{
  "encoder_arch": "vit",
  "model": "segmentation model",
  "dataset": "short English words printed on busy colour backdrops",
  "train_examples": 90422,
  "image_size": 48,
  "crop_scale_min": 0.8,
  "horizontal_flip": false,
  "color_jitter": 0.1,
  "num_classes": 27,
  "encoder_norm": "layernorm",
  "encoder_norm_position": "pre",
  "encoder_activation": "gelu",
  "encoder_head_dim": 32,
  "encoder_fused_qkv": false,
  "encoder_bias": "all",
  "encoder_qk_norm": false,
  "encoder_parallel_block": true,
  "encoder_moe": "soft",
  "encoder_num_experts": 32,
  "encoder_moe_every": 1,
  "encoder_expert_mlp_ratio": 0.5,
  "encoder_slots_per_expert": 2,
  "encoder_shared_expert": false,
  "encoder_patch_size": [8, 8],
  "encoder_conv_stem": false,
  "encoder_layers": 16,
  "encoder_width": 128,
  "encoder_positions": "conv",
  "decoder_norm": "batchnorm",
  "decoder_activation": "silu",
  "decoder_widths": [64, 128, 128, 128],
  "decoder_blocks_per_level": 2,
  "decoder_block": "basic",
  "decoder_attention": false,
  "decoder_upsampling": "nearest_conv",
  "residual_init": "scaled_by_depth",
  "optimizer": "soap",
  "beta2": 0.99,
  "lr": 0.0053,
  "beta1": 0.9,
  "shampoo_beta": 0.99,
  "eps": 1e-08,
  "precondition_frequency": 25,
  "max_precond_dim": 512,
  "one_sided": false,
  "adamw_lr_other_params": 0.00085,
  "grad_clip": 5.0,
  "ema_decay": 0.99,
  "steps": 13300,
  "batch_size": 256,
  "epochs": 37.7,
  "lr_schedule": "cosine",
  "final_lr_fraction": 0,
  "warmup_steps": 1330,
  "weight_decay": 0.1,
  "adamw_weight_decay_other_params": 0.01
}
Rows from block 2 of the decoder of a small segmentation model, named by matrix and row number. Rows with one number belong to one channel. Each number is 500 + 40 x the weight over its row's rms, rounded and kept within 0 to 999. All counts start at 0. Numbers have three digits each.
After each channel's rows are labels from the 100 images, of 14848, where the channel reaches its highest value: "top examples" is what is common among them. Only what is clearly more common there than usual is listed. The data: short English words printed on busy colour backdrops. In brackets: how many of the 100.
# convs0: first 3x3 conv (decoder.decb.0.0.convs.0.weight, 128x128x3x3, each kernel summed), inputs 0-127
# convs1: second 3x3 conv (decoder.decb.0.0.convs.1.weight, 128x128x3x3, transposed, each kernel summed), outputs 0-127

convs0.3:526512490426456465526446523521490488560545440424507433514556452532527464515443463521492514475530526487511581454458513537477527461530476485533489433525546581538488507533468498467497423444485440467542497447538453535494476492570466519521554467446500466524539486478540462561511535507426540543513467498503523485511449529559501485438499406465403477440489485535492494458539607547542466474483
convs1.3:438455546509473511461496484509489485460436509499507575428451511495531624492517505458487482500480470500451453540542535505515483587429580517552471524492455458451479481495544530514495489491519552521468485603504500478490440571418540525541507480545520539485485476507523527402446493405499538462516529436494454520489511518421463537539508530508515489474572523534472559566560512473512556506500
top examples: bold (90); black ink (61)

convs0.114:504483434514545548532498465519458451497502516459531521546443480490512527513472527500494435434476513488469452515467483500548427549467544499424428508573494499477491481534520457489481468501505480480472532486474541493504443469496522471505506482487464460468491442489526574522475468437411494457508487565489455438477506467491438544475555373535467456479615512558522534553416486525541602450507
convs1.114:486483557487464476438505469529502528468575506448487531448544518466542500454472464499550461524568527492556519507508484512472478496505450497599530503551499552557509443496442507511566483452530503502465511453530451518448491501493483436618535463538536562565569528512476484494451499531512561518530515451490464538566531550438517501502472554502469564494521517427469486469601591470498454573518
top examples: white ink (59); yellow ink (35)

convs0.7:539521492484513463488510596543425480471496438417502492467487413508412485488500508512501480455507545487487528563462513513569518547463497523546535466537486501502470541614532495470501493531495483378538513475545480533470487498463550464498541454521568515447519447534483471518480489528461515460559439472480512489432466533560464495445510535496475419540572481487488481519393452568470472487493
convs1.7:532468493451406502537512472491536551483468460545484555514449521494519495516539504484505508559471544586521481502554504496477477422491461486478449533467502462460459486416445513611535501435536499626550502505476522503550461515497438503475494573489453505546509563472492474456493490529529520560499498504504490512526485458452524581560486490450466508549444485541535581454584519485502591525507
top examples: bold (91); white ink (52); yellow ink (32)

convs0.115:496489502413506499489500523475425426491526333448504481472528417498483543499493387516453515540501458554495537522571470486505470475507492479504517496496492467497556484485515431460504471476497488475543527465480474519506536504509530469452475478497531496505520500485477497474472447528542507533477552391493457477384405486554544453481468489445373505444508487509474501529472506484504487505505
convs1.115:426481480473443422475511442478521520558495347508501507483468569510528494477529551471534509469511461507515451482468508475490500486458483539521530503516521428501518477533448583533488461485472512494502518472459464429413520507481483488529488567458418475477480486485526441491503476422498431494452444540455476513505526479354527511529480525503426496583475479484470417505487509496526489474469
top examples: black ink (64)

convs0.19:475482428482415490512480442461452465444507491484557538476451576505453527512553484449521570503505500505511508452440525472560538507548506551550488508511423495488511492524506471527425480486507508485613574479468473603491604483445530466473434414529520501494474485461504467495521514471524475539480428459451460497486492508540465475503442487507420470525482485427504479531471576538479467441500
convs1.19:536484555514571511491479534574499510466446498483524481513442389477543503474556491523522522433461538524540500466490469465391502450415508478483455521455551469489471493572527474493574518548510405480479496503502505448472454471518532559425454590436479482551490531525471545480508498537470516486495566461544522521516499539533572470495521488471525509548482525589435493414500461503512491521455
top examples: bold (93); black ink (70)

convs0.54:514512535605526479467475526486521520462441550507533506483418478457488456501549513525493501509488526529458492436507569495477515526558517437567550477495472540437429500505504518547478585495485465472500418455515496489427523518546426556529440515446488501423483432486534470469464523495455479479490533526492553583537555635511537552484502470481522478552411501510492477499535440498511463481505
convs1.54:460526430441509474539548465538491529531561454514534528496565541595560523422449528461514529481475478507615442504512413484473493479469454541458499536538488447529574473519501464481453516476508513529538517551561540447574508424448519508483519470572511518589514545554474538536504491541485474553502488494542479489467464390444463474505453506460523557471507477512517499523504555518475495519521
top examples: black ink (76); bold (76)

convs0.102:482487492457528445489542503539561498480492529513544464497454511502454488483520552488530484466519521518400506498447371537509478535483475530496471496478535502477475552564481520503442528544509521512507488509503536481486511526479568483530567488362495524551460502501515519488511489514392554496550441565484558478544568503475515585513468474569509426521492528487512514489377475537520564492570
convs1.102:491493458520435499500492498501465484479509539502461538572564508454471493507500458517481509472521495489619498508542498487530570487542496478493534507532481499501495483461548490536517525489494545534479536473537523515555508491519451497434473507598512513469530514474491492515497502497542491589489527436561516484532508489538487391503525546409541555583518523476534483474709450489502465450483
top examples: yellow ink (50); orange ink (26)

convs0.105:581481504459496498468514543539488487502471568466610514531479566559518454445472505485450559422474608524514444567497516436470460499512503431483496528550489497449493564527472491520461515520489461496573540431489557463515476506485531523453464483509484495518487419489438482455458542476493393445487535516464392553509487461498524481455526504484479458518482493459503514458486473538506437447541
convs1.105:481485452542550443452544539524517498471536453512450458505539417479479494513471551485534557514455502542484431387504461521511569438491544510477550550538457528510537562511463452510553504509540451514527516516496576524563546492508477516512402476497541513559485531553489539529477443498492504568454554451498492504502516528502500476493505412588525525490456518512462485467493485597481420589501
top examples: bold (97); yellow ink (36); white ink (34)

convs0.64:470476488485517483492514457508492457517458439490511502477463412503508540588491426469532527455461468543505391482532462492480514493488444412532604523496474514493430480501520508522538487504469542491550471520489462504471514521493510577479461492425533439513475446438506519513501503477451448498471500433531414472533505529457476540494467452452459527399421476454506496538520523423565475490410
convs1.64:487543507468511504498505544480480518486624562511510513525526590530534480389486528553477479508529535515534506461481478544479500485519574601508440431478510463468570479526447430485433540464554469469512460463511556439529506462497489454504537449539395474480551543581545512506499506486491504494478457535471489491397442542483497496514499510493497430561513547535451498460491509513456466500533
top examples: bold (79); black ink (63); red ink (26)

convs0.68:536456545543510462429487462508492515522486532463473487507542506440445533460492500468502443504512519476543580532478446446516491447436524462501522534557616500474542563479478508522461503540533535500444604400545551512562519523504557556446555449420539478475522477470495490538458468449473548490523468492491517457527565504482536473476488525558466572542567461497499522458544495538490448458450
convs1.68:433542446444440508575506487475522489491506517568533551519479486529498477506489526523496500464480482524459433496458463504543526478488522553512479475515395482477472525635527488396451485431456510534473501661533519439458464467491513540485499506501458482515523488560520546440539508520478420521454513548526470445508454456495427533498481511497537524483503518491542529567450464511494513533511
top examples: bold (95); white ink (42); yellow ink (32)

convs0.119:448511504531490493510527484452482573502472467497486525421510565484541541477496408520477543529482517501556543550450510541513541504541469532503466495504497527537449400545455494471460544449465574449456650492476463466485507538492497459526575507452470458522507490473499446476536505464463537466562487482558542408520528496510553523468480547498503424516565474498532445501439515438524485465446
convs1.119:531540478457487549467507523440530472484545553443528518562558520412539506514515503507519437485539415440476521524508426491524476573506481517505464483511476536496573473533471426488495485531549568505441462482490529527500483524553473486470571558501559496453514541541486539419522471567482451514597512471419474473490463473535446509512483516458450461507564437509490609539521485495546544538491
top examples: bold (93); white ink (48); yellow ink (27)

convs0.109:519450434462454498496508434479483449493491529503526522483595525488488540468517486500502482516468515527487511529551524543531500516480537478452421551410516428526462533484492498418590573484521458400542583440482522467517499452481501494500514528471510431509465543511528454544465513574525504494462461497521498512492500604491450530548431547538492485521469495496442576534485487601494429459518
convs1.109:502529566515484483496463553515491557463529440447464471489458457519541471566525535500495542493487539495513516493499448466488509496506465549528536498556443526507523498535507445648420453504462513592508467565507494564492531550551507475468479474530508592484536459482458530473560516420447475508586490474517506502531511442499583478464527493434483494490531468491530408454540485464507563557464
top examples: bold (72)

convs0.25:469486557480529565541467468489477494527502437529549476503523524552407459517571460485477551510493480559523486542634516509473494455505536478537537518471490469455512527422507482389492532554496436439559473497438482496505529478495497507479457498419517503470487539485515524568535473535474482454448551410479521532415446500463538535553420541516510538450463482455459475450495461486514528501482
convs1.25:544571477467549413424498497551537466477452506465549492497458477477537476502504540490510508478496540443512525441465518499514593471505465539441565528547475468563478519514495504621517497520482515572590481504499535557472513565519551492448540552569440549569482459444463477429479518504568489614539483536456515475544516507530536480477513482441492498540460505540547516483497473475501464496526
top examples: bold (92); black ink (63)

convs0.46:519485456498490504497493472466473414528492469490451467443520525569542546471536459486430500488593408497482449492515522512537449444481475472459481492438501520556505479518525423497502509467471574521595491504533526494522608493476542501488575509517512480468508506477494464485537478503485514498434449441463542496467437379521534496489511613510413468511459499488518496499445535434479515487431
convs1.46:496509469477481447431504555511515473585508489513482458441555472465513488516541462531477558521465464512478540506462500545480455496512405488467528440412530525556446445439452506515466501500451523461482553500478432449409523516526517505453480427495468511489472570497528443495442538475569562440500471500444473468496533466520536582500532550488488467463534489507539471494502528429529492504366
top examples: bold (88); black ink (55); red ink (25)

convs0.101:524458490492539505557554512486502466625549474508497473501512475517546406538578534502481542513528473462502525515449451494447510475528429574487455493473528500439500554523481515522518418505556450445531486459549471503512523503490508483484539539516491367538443486511494532465500455500479496521541591502471462496515493520555572475487468546413505483515516511500485505418482447545543579418486
convs1.101:481521493532409462424457493503480487420463539496501525534489531471456601474450493454524510549432518535454476470542537506547481525452580414523526506467444483556485470493532505501471560457488525540506491549470500473502501509501469551527485465450529651453533501474457483521519513495543551486486408504533529504493531478479467541526494486554472488471470504512529482592472568491457419572465
top examples: black ink (41); red ink (26)

convs0.1:543493504455525467472494536491500461484484530489494546477521441437408475510449589489478467467491465484557477556475516522567537535464514431416520435527427535468473531460510498461438483439462539533515526495463491493485486401460519545421465494571527546475453449532508525517480475571475573496509503463474443423425464450470454476529483489468503482602525519487485496520536439429504504495509
convs1.1:506527552483443483454459453436494484483518453481546451488484557571502484461509486456537489526561536489453538505501437488501443417490464571535487466501505471506516501529465529594549506547486468425517521470492460470440481629538473484548468465454452438471547523435497439483510475430523433499480489533501536536516490567475548522454478524483452501426508527493495470470388562487518521478465
top examples: bold (96); white ink (49); yellow ink (28)

convs0.40:453477521588534536511482505474441488540444516520564496470462517533491419484504537488471515544522447498512499495512535436463533533477528495526515451526496496383466451550475517464483493478459511458494431530447482566453475524478467437536428436501515479459484475503498470488527364485481492438389512479489496585481494576414552521465547506480529427451502496517457466460479497485539482494489
convs1.40:566503424484433471430492527533558503469570478459495520573552499479508519536478453478562472522454522478523528501510482556477447462519481519489474546500535557616553514435517503499548511502504505535523542450516530393525494471498450469490524551559487501575506512473484547541468563554458496567541500496485558457483519452498451474526463498513445599480523524434499589538528515490463501505577
top examples: black ink (58)

convs0.75:522504530552500539516469530479511520513501571537547503444483531510544531489496491494386531528487485485444492506483559528463530469491429499496528465517446509506482513446486488484535516459494492482460506481515470482475535489516437510517507481396504479501482486476476522459469487493439484524484579562573593572563550485510521561481518525519520289474503419518512472525461514488490443523545
convs1.75:479479486533512423493488527547514480480475526493490485586552493472473407495510533492547536406502559517525502469552466497574499493502515522541487519497546537539466488494551497536456532518495504519483468536477503515506449546505497479457500506519514556538492558515557471541503525507532553516501490564406519467413498505551473468481507485436503681537499562460547546433576485486510528403500
top examples: black ink (61)

convs0.62:458450485538450487507555525499451410513478538526472535502514537443492539475490454471540495484510475445448439522462525484556453527496426560491434571516543496484508487525516495497504489460512534571476562406563483492512492506482536456521497492526591443503526505520503536432438512510493481547437512508447408493489501508488457582460492483522502473431518467427574431589484478535445427488525
convs1.62:519565510556567497472436527541485551490540421516455494482485471517536458523498473564513503475484538530488468486512496528466506482522471454472549418500530538516484537443431444525483498545502460467490441553459491570537502512496453475495527500457436549468468490516432531591540543456449473491469500474488549504495541531477524387504497449487445523458505539634450598427527512482500517527517
top examples: bold (96); white ink (40); yellow ink (31)

convs0.60:456501485520482481499484416530448540477524525486463527442518456440429512469512509514446492516486531451453509512462485462468575504581481434528502499525499517559436501488522538520451454533488535549498522430560529546474455510463573479521484503434490467403521503507515481573471525485377477491480514575514496535500523521531511458466569489479529512582503463479483424523522372546518530466467
convs1.60:522483504519498495500523515506536489491481472489551489506495488545537524513470468476533501460479487565513467465525497488551413456421510575510535509471454474420613516514429510411491554472502457417497528613448488432546527475514457522495494468570486547575470491521477505420513441496543516504473513461487494477538478474461483520484432502552513470441504495560490595473489561501471440571557
top examples: bold (96); yellow ink (35); white ink (33); ink: orange (25)